A small self-supervised image encoder, trained from scratch.
Model: 32-pixel images, norm layernorm, widths [80, 160, 320].
Rows from block 3 of a small self-supervised image encoder, named by matrix and row number. Rows with one number belong to one neuron. Each number is 500 + 25 x the weight over its row's rms, rounded and kept within 0 to 999. All counts start at 0. Numbers have three digits each.
After each neuron's rows are labels from the 100 images, of 14848, where the neuron reaches its highest value: "strongest on" is what is common among them; "place" is the part of the image that holds the peak. Only what is clearly more common there than usual is listed. The data: dead-leaves pictures: piles of overlapping shapes. In brackets: how many of the 100.
# fc1: MLP up (model.blocks.3.mlp.fc1.weight, 640x160), inputs 0-53
# fc2: MLP down (model.blocks.3.mlp.fc2.weight, 160x640, transposed), outputs 0-53

fc1.480:484529504518529499491530515507522506468505495540491501469494497599469505471557526505528549470498592486517505534522508488464503494495473494502510503508511465541513
fc2.480:527496475489479484506501503503562508485469482483568473522500491473509495500461500491495500515488461537488517500506481500403495490494521498476481526519484604546489
strongest on: textured (88); dark (37)
place: bottom left (35)

fc1.435:501432490494501504523458513518491510500477488539455474477487492547521501519488508502473499491529476498473524482499483462501507497477488425532517509518509493542508
fc2.435:549477467494503494494464493478507512500467513471492461498513483445484515497484510459495504471472476507516474487521492555544480515504511505500485458500549520506468
strongest on: pastel (46); vivid (38)
place: top left (34)

fc1.261:469535466476539489499451463488508498522504494529523528500460493547489495463490511509471513465465463484447496518478516493507514486468535504491527506552487553496465
fc2.261:457464513521500487492490523510477511515517501470488437479472497456539522502525471511471520468513495459500505532471501471523490520508501533511472538503530502483487
strongest on: textured (83); shaded (77); large pieces (65)
place: centre (29)

fc1.531:528494501491479493521462502517501486494508490529496495514520476454519517533448473463469525469465428535478499495546581559548465474496489486513490505521502506507509
fc2.531:527481498507530501520528505532485464490505529579551493496535530505516475468502484503514466473500534501514510508515530575494501500502489459525470516508540538506506
strongest on: pastel (33)
place: top right (49)

fc1.369:494504521513482491552493485510466487482559466523512505531520522462469473508496501517500484479491490522512509509504514485520510518509540451488523505521492514512489
fc2.369:493514489515538515503481493432464492516522430525505485489468495491508521497510447510464467497472468494462503489487517530552504513475517449483495467512497552496474
strongest on: pastel (67)
place: centre (27)

fc1.398:485478473488485487509479518525497532516528518513528515487495528489515461540474523462481463490469462543516521536521479485476463460478492509556509562486513526518501
fc2.398:514489490505516541486473480523484537527504451533508453535464511501534478495492463470491502537502546471480486510488513492527506507512473507504478498494498531492496
strongest on: pastel (47); vivid (34)
place: bottom left (44)

fc1.501:475556493527490458466476548454495484508514503511441516484456523536483489497451482533482501492511534489505526495456520490518495492543505508473497519510461497498496
fc2.501:511507484495509484519493471534520469485498504454425497518487507499528525529526501458530523530487466476487493516515448537535500463499509504471497509487527524499489
strongest on: textured (87); large pieces (78); vivid (33)
place: centre (71)

fc1.559:533483472476479555517514493528540491549493523499462500487484504510487493504517494525456523430506485511524464550509475532513459508500487523473497524465467499446474
fc2.559:507487457526533479491528488513519475520528496518495489493501517503475509478455520480515500468500491471470493532491530490508509476472528503507492518477514438542506
strongest on: aligned (97)
place: middle right (25)

fc1.265:468458491525463493512490487511547484492493497465540473459517515475500466500483500514473465543510486507471508527487488552467512506509510509517491523480456535522508
fc2.265:454502478492496513493466484484432492503499500495506469504467519497518490499530484506500533486498537533514479477488463463487512535498468512546508516521516499534492
strongest on: pastel (94); shaded (83); mixed sizes (60)
place: top left (35)

fc1.294:491467516471544529472506518489537493535485516496509530487496492485511472527548507522458523473444496513483454553510481538523496539501514504505504605528497508521470
fc2.294:502503497558524516515514520499475499506520495470510517481477492515508519528479489513445544478511503515511516497500497539513509471493500521511505477543580509529517
strongest on: aligned (96); bar (32)
place: centre (25)

fc1.48:494482509482501514485500529510477489513528517485511493491477479532509520527514486504448500567509482535505515459508500491524512486515419495483488501505511497508520
fc2.48:517487485506514527467443528499535502511496558499372502529487489536550468510496414498482483508490505509506511495475504524492512488537485502538497499470506536520519
strongest on: small pieces (86); ring (56); frame (29)
place: centre (65)

fc1.577:471513499510538490540560494539536517464503507498495501549520461494489519491506442478548528490532491563514485473477530500481467471514487518438528499508490459528519
fc2.577:494480469526515491482477523464500503506506495475439520461545525455485526500497527461464559533539464484511509504484483484515514519456507517475483488525487476521486
strongest on: large pieces (78); grey (65)
place: bottom left (41)

fc1.520:499484513507514532475499496489463496506491499508500493490481508517504503470506482504504475529515502526494485466507459520494507502492423517457505507513505497503524
fc2.520:499494472465508504497511465500494501490496495491528517454509496476455505470468636485513495522508538495497495498497519497477500487470499498530495513515494504494500
strongest on: grey (49)
place: centre (79)

fc1.479:529472537493485522488529516508505523496509509429491482495511489533537496509497524474491509487488493509517506497503539561542488490527462504501499476527471442499458
fc2.479:542463478490481488475554509525506528470487556484515548522505503510469512516506499478473501507508550506493513507478481546437500513532481493491530493503516528504536
strongest on: pastel (84)
place: top right (32)

fc1.162:547510525496531518485478486502523511523546502528472492491480524548502492477486498475537520547487460536482503475502560521475495435448503496490496472509484510474490
fc2.162:458460497482547505505527495509534515512457485543532481526467497492465505527529502522494499486451537508484508497467539538448487495497496444522484495493498563478486
strongest on: grey (36)
place: bottom left (34)

fc1.215:462472471497519511466478480500489504515525530475451497472466483485535501469524519472502500456461508504504505518485474497475512510566489532475524502517460466520470
fc2.215:500477491470497508517503460481485503514477492497469502527504509477497512533521497486458511511484442499478559503501506473512503528551533537522489455481498551495492
strongest on: textured (76); grey (72)
place: bottom left (33)

fc1.110:503491493542457494470474545488482496520465515539487496460509508485540516494465500482541528482465469473486506459495529493506516507476483484466492590523475474501515
fc2.110:504565564481504479459496482491438503509489493477546493487520490521509498503485526492515497483511472473514501502543506490532491516463553508486520536498512506529495
strongest on: shaded (93); vivid (37)
place: top right (35)

fc1.212:489534507547499493506505504517491520490523525502524522469504500510438498479482518503549506505481491501508536513505544456494503500489478552519534528527502440494461
fc2.212:532527497514491500491509476489493506496469489534587472537504514506524455489493498489483500491490504517481498522505551487414526477470533538464510505500500585505519
strongest on: textured (86)
place: bottom left (38)

fc1.68:495523487482484482506509560520491498483532520455469493520516483470484496530498495502521477505515534510490539496528504486491494501524489537512521479494503476469533
fc2.68:438470536471446500492493515516479521489495511439499530497511471544563482512473510492505488528507471486520495505544498468493496461521529497516467526530482445515518
strongest on: dark (54)
place: top right (53)

fc1.127:514490517498554480487503449488492509499505513521497497553524508516496504499547509487506516496535477504411520502501509465526506466484519538472492523444493502486504
fc2.127:468516465489460481472469470481538490582510488509532466512475504516497483496460508474492501526529483470426485497476443497498480503496468461509483489498508482481455
strongest on: dark (35)
place: centre (44)

fc1.124:515508506490490511491491498473515491434521504482512493537480522510474508486504473487550489506518462491489479495539522490537520467476531479497498499488521513476492
fc2.124:502508497479506522539493500487493511543476501470508494502488472496528424456547517465436530480498510552501492483489503467516513483481510473475532485567497497494496
strongest on: dark (31)
place: centre (51)

fc1.121:493506513492470474544479503542512527507485486485547494515541511514491497476494503531491490502480486493488429422484467542478486492494477495503518483564507505503518
fc2.121:517473494496529525530509467497529507496512454465567471464506507499502496451508624522453502455524493498471476466495478474485515513520516492517487472532505549530486
strongest on: small pieces (62); star (37); flower (31)
place: centre (77)

fc1.223:446507503487503527508514527513511508490458549488525509471498485535511510504467558461442475513456555484496472497486526491484520440503499503520502499536540445474512
fc2.223:462496427497501521508475510510479490479450512520486499546504519487504509473547489464487502499481532503507491549480493473475520453490523495521468474476486494460489
strongest on: mixed sizes (60)
place: bottom left (38)

fc1.100:497493460504483522550490463443513500516526546480502444478506519501500489478507496501506461484501482535483501536498557509523496493501535481489485529485504516486517
fc2.100:450478452528513556498515508467480496480488485534517469505482506475523480555498543477505510476511529492489510521503530487522482494510531519521500503478495466502483
strongest on: large pieces (100); textured (100)
place: centre (26)

fc1.3:508507498506524508478511485524520493413491526517501484517508548495487489502505511531500497512491527489511471509498492516449451493493507499505504499535497453505517
fc2.3:491511496476529482504494535480477489459526481494462509465514493476486510512509489542516483511503452521552490506472493496476493458496494496501424529515471534472513
strongest on: shaded (91); grey (34)
place: bottom right (43)

fc1.476:531532490512545522478511518478512518550507516516476517478466473498519504503499463440511529475487488486475469516514504514521505508489509494501542528502458515451476
fc2.476:487491495523498482474491495518469509514473520449475497525529473501496489450450538477495507499481493451524514501504536457496486534457506507520488493450527496500533
strongest on: aligned (52)
place: centre (33)

fc1.598:521512506515477490493499513479537485458456527479516487453479523491512541493458516461503511482503530475485509489479527495503484486490456535514535557489510467516509
fc2.598:478508532500511537490469466538522489481504482514488507536506496480517499493510504445518486499455522529473513524498495522445476496478502478496474509491494527513496
strongest on: vivid (47)
place: bottom left (50)

fc1.390:495496504507502515536493524503493485473505458537491505526496506465484497502534459497498510498479426483434486466508470506515472551484510483489533521524508527470481
fc2.390:513491531440514479484502477497470500478501503549468495509448471525489538488491518528513518515427549424482492485494490482509478539508447490490549509499510498492500
strongest on: grey (38)
place: centre (25)

fc1.210:510498482516474507492519502532492492552543496502516468524527476473522488513502520549507505510518491520533477503535537509510520510517515491456564499489532483506476
fc2.210:484459507509519496519524500525494506463479503516524505446511495493516515488486515516523488491485519442519470493549516491512526517497529553484493506522479486509523
strongest on: dark (31)
place: centre (27)

fc1.65:507542530493484447492507524459501556503547495526467523519506497577461500506560530510511484477500525505516537510488544501500503534506482491507491491484477457497503
fc2.65:557528518497480486473507516482483529518478494533501530491511520469440487556508519450506505522512491496485558504478511527475544486486540555462487507525476556497526
strongest on: shaded (82)
place: bottom left (49)

fc1.486:497531525490502501534511450507539488486510518460517515508486525482486479482477510514481463469538506476487514547486484531498543496492451488538504504509501487491530
fc2.486:517510513508487525541540516482449501490498473536507445497505491523472492524490537476490511431494526541528513505485527458528502520552548537497491499496482520556455
strongest on: vivid (34)
place: centre (40)

fc1.360:487547508547499503504449478490516513515494462458528509502499504455540534488512533481452503490484512481493473470530508498524496485474492545465493502469503454524496
fc2.360:463493496504475517480507511514472491535502519518546555539504483516529455505460517518494461514501508537491471513514494505509478490477534488506482542521454555528507
strongest on: vivid (59)
place: bottom left (37)

fc1.433:506527527496507477531508507558508500487491529517504506517497532514469505473493530519527502551495510458516508447495460557460511508416477479539495511492470471503521
fc2.433:500535470493506517507542499472455502492510476495470507502499508485484505492506562502495518517473529516489495473483491516488481471482519494524516517466521503508513
strongest on: shaded (91)
place: bottom left (37)

fc1.0:487486526465484494478519500489538565505499487536501512476507508505480483536515476503540544505504498483482510463538483471566477471467471456484476492496453508488487
fc2.0:479451540542514503528530517486502512526513487536517460500492504490463481469508474529507511522484552508478517477456488471497513463500487482545491480509511551477504
strongest on: vivid (69)
place: top right (41)

fc1.510:493520516518450478488471475504472458492515487533499498545501522527516484505491513465518487496584545488512523478499510496470511434486492485483478405455505492532539
fc2.510:485493507523580458486503532504479508485514499462487476490512461482505510511521487478485504465476507502494554522484480530495477500492528498514525549525491516521539
strongest on: frame (25)
place: top left (42)

fc1.103:497470513497410511523437537506501515484491537542478506522480497527512518497483528462473522496544545486511509526500543517543505486534466514510513517559516493453466
fc2.103:478512504484571487461538515500504507486527519512488491479512488464482490510500510474466513510434533485492496539479520517485516511529531465501490495477529531511495
strongest on: pastel (54)
place: top left (39)

fc1.67:582491501479528477496502485538474515506477499524473502473519499526448523474523480556501502500522502477516431478511493496526509481505515509471521509529489530524539
fc2.67:441470450470484488540531510499550502504540503506472507488528501475498527468506535523475485497521456471491539471501527515501497523522537528523496475512502557553486
strongest on: flower (42); grey (36)
place: centre (60)

fc1.170:484521487540531519460505507513475487522528482522462490487498503559502465507496505515465509481476509518506575502494468498501504509500490489451479542488519545547541
fc2.170:503463486475541500514499496499509506520472465483481460551503491503484473497530514505486522449482490489495477473481515488511478537505534482503505511439535519479482
strongest on: textured (89); large pieces (87); grey (32)
place: top left (32)

fc1.574:458510475521504487485502507577520486483494526496490490481539516487539458464474478479495454517491462478526484484506471522524474487443523511453493536504490480489513
fc2.574:537472522481524451524512481495472508475503499508464472497529500493505499543538520493521491492482463540526554476493507517505513450477503500532539517539467494538503
strongest on: flower (71); small pieces (71)
place: centre (37)

fc1.55:546448476495530528494496466515481504483475533512492498559520499494478479476528486484498529491512536486509529478526532504501484489497506540504485486485490492498483
fc2.55:508524533519494526513507522532488503514485543475485528487480496489522489502514501467486529529518481539488538498506509489532532501492461491475504535560495499580507
strongest on: shaded (85); grey (41)
place: top right (63)

fc1.637:544507470528462463527472534487491504460516522521457514439519528504508520522487485484471503482552472492450500505522518491508483470508486509527471504470519512525515
fc2.637:493468476517490495494479498514485503504525505518440435500479519448516475483502533485508513502506518532482524504501469480469511493489460492516503490512519503527483
strongest on: vivid (39)
place: centre (46)

fc1.7:466497447530498519499475521524519529519505489542506500517477481461507514507536521491527471524500508527489493468523480513493517504433492552479441473501506479480523
fc2.7:491497460496497539468513499486543496507497482508460521536519493492509520502503489526523490541487504454460552511518491496526520516487520480544521518497506511478513
strongest on: shaded (89); large pieces (62); grey (35)
place: bottom left (33)

fc1.343:484497468480509450546479470518489509538510494511466473498496495530466491482544481511496523528506497442497523506500530511456513490450513537509453474512491520514529
fc2.343:522504438497518509524487528493542494486491528493517517507487494509489529522495543511476513525496524545557515530480447561508499520520459526479526482513517499485515
strongest on: textured (67)
place: top left (56)

fc1.632:540482479499475469496483495481451456496507517489510479577510499473506537508546474524500440525469506496512522480481483510478477468484484463546482486520517526532498
fc2.632:551500489490515512508457443517552491484449557479478486501538490494511510486469475488501548463518477539501559480503500491511506506472503439532520492497510484527517
strongest on: mixed sizes (62)
place: top right (37)

fc1.562:528495503508498513499531535489484496503498496471465543467522483502475504528450499545551531513516510491514533464497527477502491519484474502537517503497516467494525
fc2.562:563489501531481490510494514479513479488511532503506496534467522493503497495506519505507540523494524503522500466479512502452522510484460550483509492525494525499491
strongest on: pastel (47)
place: top left (35)

fc1.525:473514495466483484487514490491500488496500470501497502512505539481467496512518517502462482525460453479464507507511463528547502523510533516492505492521510548459499
fc2.525:525515528507528469514521525528507512540486485561537527525505482530480495486485508476508514506477516518501504491500522497530488482506494506546462518491528483468457
strongest on: shaded (85)
place: centre (30)

fc1.416:502495521504512449488534485507461487536530496496516508501519501483499482482497509493525456549500479517486461503498484500521518503512491500479489520519521473517520
fc2.416:496517549480491532462455515473494513527535483477506541523508476537533472532489471485510504519495510480511491540457501498483499510457509488536477492525489479441479
strongest on: aligned (98); size: large (60); frame (29); square (26)
place: centre (48); bottom centre (27)

fc1.482:458512513541478442483482505507479509573475502555465504537516507484491467516532499501499509515527465462524527480447508509515516531496516477504490518487541499465531
fc2.482:523532523465493475507530515488542515485482522505491519521498497560515545500560465479501510503499529481507470488514534551528479496519499485493474503497479491506488
strongest on: grey (32)
place: top right (53)

fc1.233:506507487497530489525506505529517501494477476478461534534529496473507469478531497500461533489495451546485490508471555473486506533549451488492484481498520469504488
fc2.233:462461492504460496481532532499486518517562411458504506510527466500452471477469520503484544539520434493514536469488556478511503467499462477476502447504506501487514
strongest on: grey (96)
place: top right (33)

fc1.242:459529517468492465454452521490555453495443489486501496453477531459493488509519494496478497479552517473542517510542494482483542517508472558500483449509502471518508
fc2.242:490481477493506490504559493509472488481533500534508501532559499503484518518520473499533482467502502500521535531518508477471484513547524556502527520510501560520533
strongest on: mixed sizes (61)
place: top right (38)

fc1.253:499488435500486548472519502493547489489559516505504474524526493483503523472447498494489534428523495500492529485485510531476534493495497502522497479495511503459484
fc2.253:517511431512492495461480521472447512485559510494483536523498529506481521530520511483519480543538482507494540510502519528497549496485559498511510501516508452527482
strongest on: textured (100); dark (69)
place: top right (37)

fc1.524:491550488488495511544470481491479522506445535496520530446486489540486518514471514528539522497500475500438533452506482512542478487496517468492494505488512536505460
fc2.524:451516509494531516538528481462514509462553510476503467514499496484552490465599480517467508487495506493461518521457516436499521524496453501506517504498482553481505
strongest on: vivid (32)
place: centre (26)

fc1.224:501516478505598500454497511508512541530522506522486476480535484514458469491469504508469489499458544448521526517454494487463507510451485491492500448530540456497524
fc2.224:496547477475481459482502550471474518522457542487536536506505475482481522531533478493529464495490519475533522534504491506496486497513534512490513506516505565524502
strongest on: dark (44)
place: bottom right (38)

fc1.272:508502526529522528488493497502505504511544489465500517510573509535515511494508516475494510466490528482522493513484516512529506503562471550499539491486496471503549
fc2.272:537461519497502470468480470554525492523458494482539510512530482479470540528490480508493475506484525491489443491464452537439495505497470503502489453536493522525497
strongest on: dark (36)
place: bottom left (36)

fc1.244:484495499506526490391509519487471498501529514535495461522513514494496489553505491505493498523508524494504569472496534472502521505561480506477483505493484492535503
fc2.244:467527541497466495562504506475485514511505501498477426491493519499480489521560528493487501480493503510498468518508511534544500548480529494468501498453495521479488
strongest on: small pieces (83); ring (66); frame (34)
place: top centre (25)

fc1.517:515484440485503478473527483511520487502520498525534499499521480515476505510530493478536510538527524500525487449464518515458511579506531505504507463505477453467493
fc2.517:502501478497540496511531513499575511526480481521515500466491502482481498455540516553497492531475494521488475558487482533500514482516488529508493485500497549464516
strongest on: shaded (82)
place: bottom left (40)

fc1.81:497468538480424459496500505531536514495470484494513510492473506495475482548525498518519470495521508519510484517482484482480492510532475518447503527448481493477491
fc2.81:489491534504532501493543500533454505482522495567509475513502509526520517503503460484489510485502492517517506497530452478513489498505524542494505503466460495484541
strongest on: grey (45)
place: bottom left (32)

fc1.20:518526494504495487499473507478501497516500476480512443499457495501505515499518497518511516516486497491499478514477546463483495478506570503506517530497511519508471
fc2.20:504462532514476484494499481511485510523535503506509493534518499488455509480488405519507535537528460498500481480509501489493509540490441509534456501513466512503514
strongest on: flower (31)
place: centre (76)

fc1.603:462463492489522471469439510517482499535511485513441497546504493509481527472507526544468510489522555492493509513489518513531524500467498549483478463486533503527543
fc2.603:570519500529507506524481490498502493520450498486506503460517492535513537513506482517495482471478493523493492499528427536541493491485498537497483517542504526545483
strongest on: large pieces (76)
place: top right (46)

fc1.297:559491444467509482497512504469522501504472514477534511499488507504512494573549488538534485539520498480511459497464507527464530542451504512541513477513496474483472
fc2.297:518494498480496537437468489526469498506448555516509516494527514519484487514505511471499470434484492516492519529490530509486471521495499555499516453520523497451514
strongest on: textured (79); mixed sizes (63); dark (31)
place: top right (32)

fc1.292:504494507514517513495482474499505507524457476512485499535498473497497482526541538530466465501461505455494495467495507509494473515456494506488507529477493507505553
fc2.292:516457518486492507536513531520515502493534514525469485485467502488500530496493495527512518482527497471509495508547471519505499486492508509459500488523525520503511
strongest on: vivid (33)
place: bottom left (45)

fc1.167:541494495505501531498520520513520495524541486505515521538515491445492496494516489504479476491475521484436483499476488538457544525489494524473510429473504462519501
fc2.167:559478511512504489485495524484464498501507451433506469477508492508524515433452549496540468496491485496531493490488497459519506527500498485515479505488459508530505
strongest on: dark (54)
place: bottom right (51)

fc1.222:476503500507494475511473496479499482502499508469471488493512544509505476485508478473507498498523491466566495485495512531516538512512508557499492479498476509448511
fc2.222:554522525525513461500522528510503521470508526538481515476534504538539512533512533475501509555505490558522515482509525550537516466477490503501518534511480483536504
strongest on: small pieces (64)
place: centre (26)

fc1.176:528517511514483482559497522507516487514471498469468552506514530462534472474525478490512513481493496488507505541489539480453484488478481521460485485496515523529509
fc2.176:458486456499496488477466513498461500497496451494499479464488491482475486516488542507504545507517490493532502479493497483499492490499462541479519478525452441518507
strongest on: vivid (33)
place: top left (52)

fc1.451:499498506503517497458505503494470501510489509490503503495492500524513509477502486504510477550496513529500492477502460533498504491480420500463499512505496464502526
fc2.451:500505524520501486512491510501514498506502502512498484525496507533528497530526365503496508481494456508504502495503474494528502500521513502465500488483510502499487
strongest on: mixed sizes (62); grey (45)
place: centre (36)

fc1.140:543498527514554504486530486502474522488524531498510509496538500515557490453520503524516481528504522519521485510495521510510544517500478516539526455514481511503511
fc2.140:521517500531526513506492506476497537487545478550527486499522536490472513494484458494511526566499491504482492514520496493510564464480537473492544461448540531501475
strongest on: shaded (100); large pieces (80)
place: bottom left (53)